A small encoder-decoder image transcriber, trained from scratch.
Model: 11.7M parameters, 40-pixel images, encoder arch vit, encoder norm layernorm_no_bias, encoder activation gelu, encoder patch size [4, 4], encoder layers 12, encoder width 256, decoder width 192, decoder layers 6.
Training: soap at rate 0.0014, 6800 steps.
Data: trained on numbers of one to four digits printed on busy colour backdrops, 147500 training examples, 5.9 epochs.
Rows from block 8 of the image encoder of a small encoder-decoder image transcriber, named by matrix and row number. Rows with one number belong to one neuron. Each number is 128 + 24 x the weight over its row's rms, rounded and kept within 0 to 255. All counts start at 0. Numbers have three digits each.
After each neuron's rows are labels from the 100 images, of 14976, where the neuron reaches its highest value: "place" is the part of the image that holds the peak. Only what is clearly more common there than usual is listed. The data: numbers of one to four digits printed on busy colour backdrops. In brackets: how many of the 100.
# fc1: MLP up (encoder.blocks.8.mlp.fc1.weight, 1024x256), inputs 0-127
# fc2: MLP down (encoder.blocks.8.mlp.fc2.weight, 256x1024, transposed), outputs 0-127

fc1.605:156167122144153128103145088145129130141119140133115135140101104134149122083074127129134144141131088151113150132126113140106121164142097141115163077146163123127130161136075155175130139111136152118155108098130147099133109145140158095123152116124099184140115167144145156155099118118117104129129126075099135086121135111127104145137119108142108104127164174128104174081140124127123116114121
fc2.605:118092130142127106147126162148105131140150169121124170107139131130115094150133130147125126127117119119152120116124152143145106087126090112122166141128134125131154139145119145071118097136125122140143133165170126173141136085120172061165104111089151132087172169086136115053174131156115129158113119151134121154117147109127114107134172129140181132111126121103112118114125138143133117147144
place: top centre (31)

fc1.587:162127096101136101110180132155144181132149122156103114167157134160136193100138093167164145106099117076130152171114115165114143131153141111151116110143115148078099132140140122110156085126144110144107162164147127089050138161124126169126139142138177148117122120163105122129142160131137139168128125122105160137130102123143125152130122149110126129112132128106115141145131107164161129163127
fc2.587:095096143103151144129133116140141124164110095126127143122157103129126140111108085139116186125137145145135125138141137120124068137177140184133131090133142107120134114124152132106131148120135125162133116139126149116085155131122118138155133139111159137127119113123156138126107077106098149141113154154131104142119130167112128140103153105079105090143185100098155159103153122125103099131122
place: centre (48)

fc1.111:128178151113141110121132149126142102154098104149124106138143172122106099156093112114152126132084171130127088142116111124124103154139195155148135127077109144125131171181105120174152102085142120136124103141132155111099148106118092095127160122094151154145144151171152131148108141128091088098118145155170170156190090122097138099122086094143087110123133122075136154103156142113100153113138
fc2.111:097143093137145123139118137127113157116136134099154096128123111146115108103125103089134149120168149103162062112151098096142140108148168123141114128091137111117121137107152127106153135122131080122127126132126098118145148109141118165144138115110123095124096133116093125103171151155122159137138146132171108142121135176139176145120168127116201164146112179174121147106139134176133150116157
place: centre (46)

fc1.237:142107130140147135133145134153155126162084115138105117144177131080093114149186135143186134108135105129103098102090130150142132103089114172095117122152132173106117156116120109129143090138109143152081106114062142124160092107162184106127103091148115126119138148114081150133163138151136114160117178106155090114139137150125126185121150120098102115169104150105122155101104117122108148104172
fc2.237:125116094130139111135105082125134135089110139168114112103084120134126153077124149129072116143108135136148148148150127119128151143181164091132164136102142123143111156147160128151086165150114116143106135129163138166103135113106135122094137140113155139160169131149109144109124146111117132079120108122097147134136083122115138096140130139131149120120148101154123097085091106105138105158076
place: centre (41)

fc1.247:136099107153117160162098124109134123117160108111148107154126174109166149124101158096134155153143104122115132125139135108103069117157151119068123097193126152119096133110143122150096125099156117126074166122145108118122112141153151102124153117139144097176128158148097127129139130142140171134135181112107117132122149146079113100106114136117142110122160173113104114112106106137135104101099
fc2.247:114121144165122122133160107134133096131128126169128117116130115156090096142104112107117156146130162155146129083078139168127123118103094132142132097102119134114195127123079164101134128153148154150166094092099159167135146134100124104145143151133103168159135130138166128105159095127123084134119091114128132142094090112110110184154178123131115097147115071132123142122107162150116136129128
place: top centre (56)

fc1.311:176087136128121183059145134123121122132076163107146145069111094127126116105113128107143133086121076169143147162159108114137100160161119104117125105112149149111148176126140112133112114137179118172143137116115124128137141123173120129086143137115108109135119140114097123135120163153087161137143143120161111113142137143130146104115098146141135136109149151131079104099160096116122133086145
fc2.311:109142151127118112195121137110142143116173100117085125162142118123145095137140136141128158116103121088153101123125156133117111075143121124157146133106106127080122092120121157108147168121116178113132101110168123142123164167146127102146154125128143165155160118129126160125140120125136093130111124081107215142136124102124091183127126104084124150107090122131142149135140160125123126128135
place: top centre (37)

fc1.497:128142128141089103133127121114132137125130105139133113134134181116157179131146153148130124125154097151143130131116136116114088193136097094105119131148094117166139146065066173098154184104139131130125116141091131150140145116130131090110122154110101167116199116116115156133150120128124112124115144158115147114168147165140114165127170152133098081172129150095111130138129064134112135123141
fc2.497:124132143129110163079135146129128116176123172098103128158093134109145059172083152154092101125112153117118146139150103151138130088138132114099149146109101102117079138120183154138130102121111110141100108101132155108132123159146138141165136144149148152194125113132109127102154107144134158146142144081084141146118130093150142138157127120152124103098149086106122166121109173152158067089111
place: top centre (50)

fc1.399:093119120128159122077133121161126091133126138096164122197127106132119111095157128158111132154130127133127113120123151155076116077134149147108129094113173093130093144094132144132176132099119109152094119135153155109092149142127115118113136108062128133139173134105139140103112117136111132146165118154110137174134138116080125117108093095149121145135185100146130138122115167096150130105148
fc2.399:132141157138092125118113153131153141133125128128146147105118143122158167158133110116155155161130092137166095121126133117144148154143126108115118119177115164127130085128184099153106122136134135111146102111128088134181141093131124127134119130189093131109144142143084131141176138111092119132147142107165103099138104096120119150120145163128151133125081124133095144168107109139149110108097
place: centre (78)

fc1.640:108150129115129114154087120118110132106154108147134118105173125157091142129119117140110137122118150102162123101117131135140103129099182133100164112167128133184140142115082157137113116138108172102132143157078120129130145125151125083103090139132107109158148185139130138096156093107161115114084187168103139133078101113188143146090136095137177134137086115134108166140157171128132116114159
fc2.640:144118116108113174097162149136123148120115117135099107112093147099140104112116137147134141130178105140115145139137123121083113120117124127135137136113124122105126169123153121134167129113152104167134160141118122160164130103065151149114120118121117157119137073121137122120075145163089125117138112083135095133201140133050140116164143138113071114145125130142141054094106121121089137129150
place: top centre (49)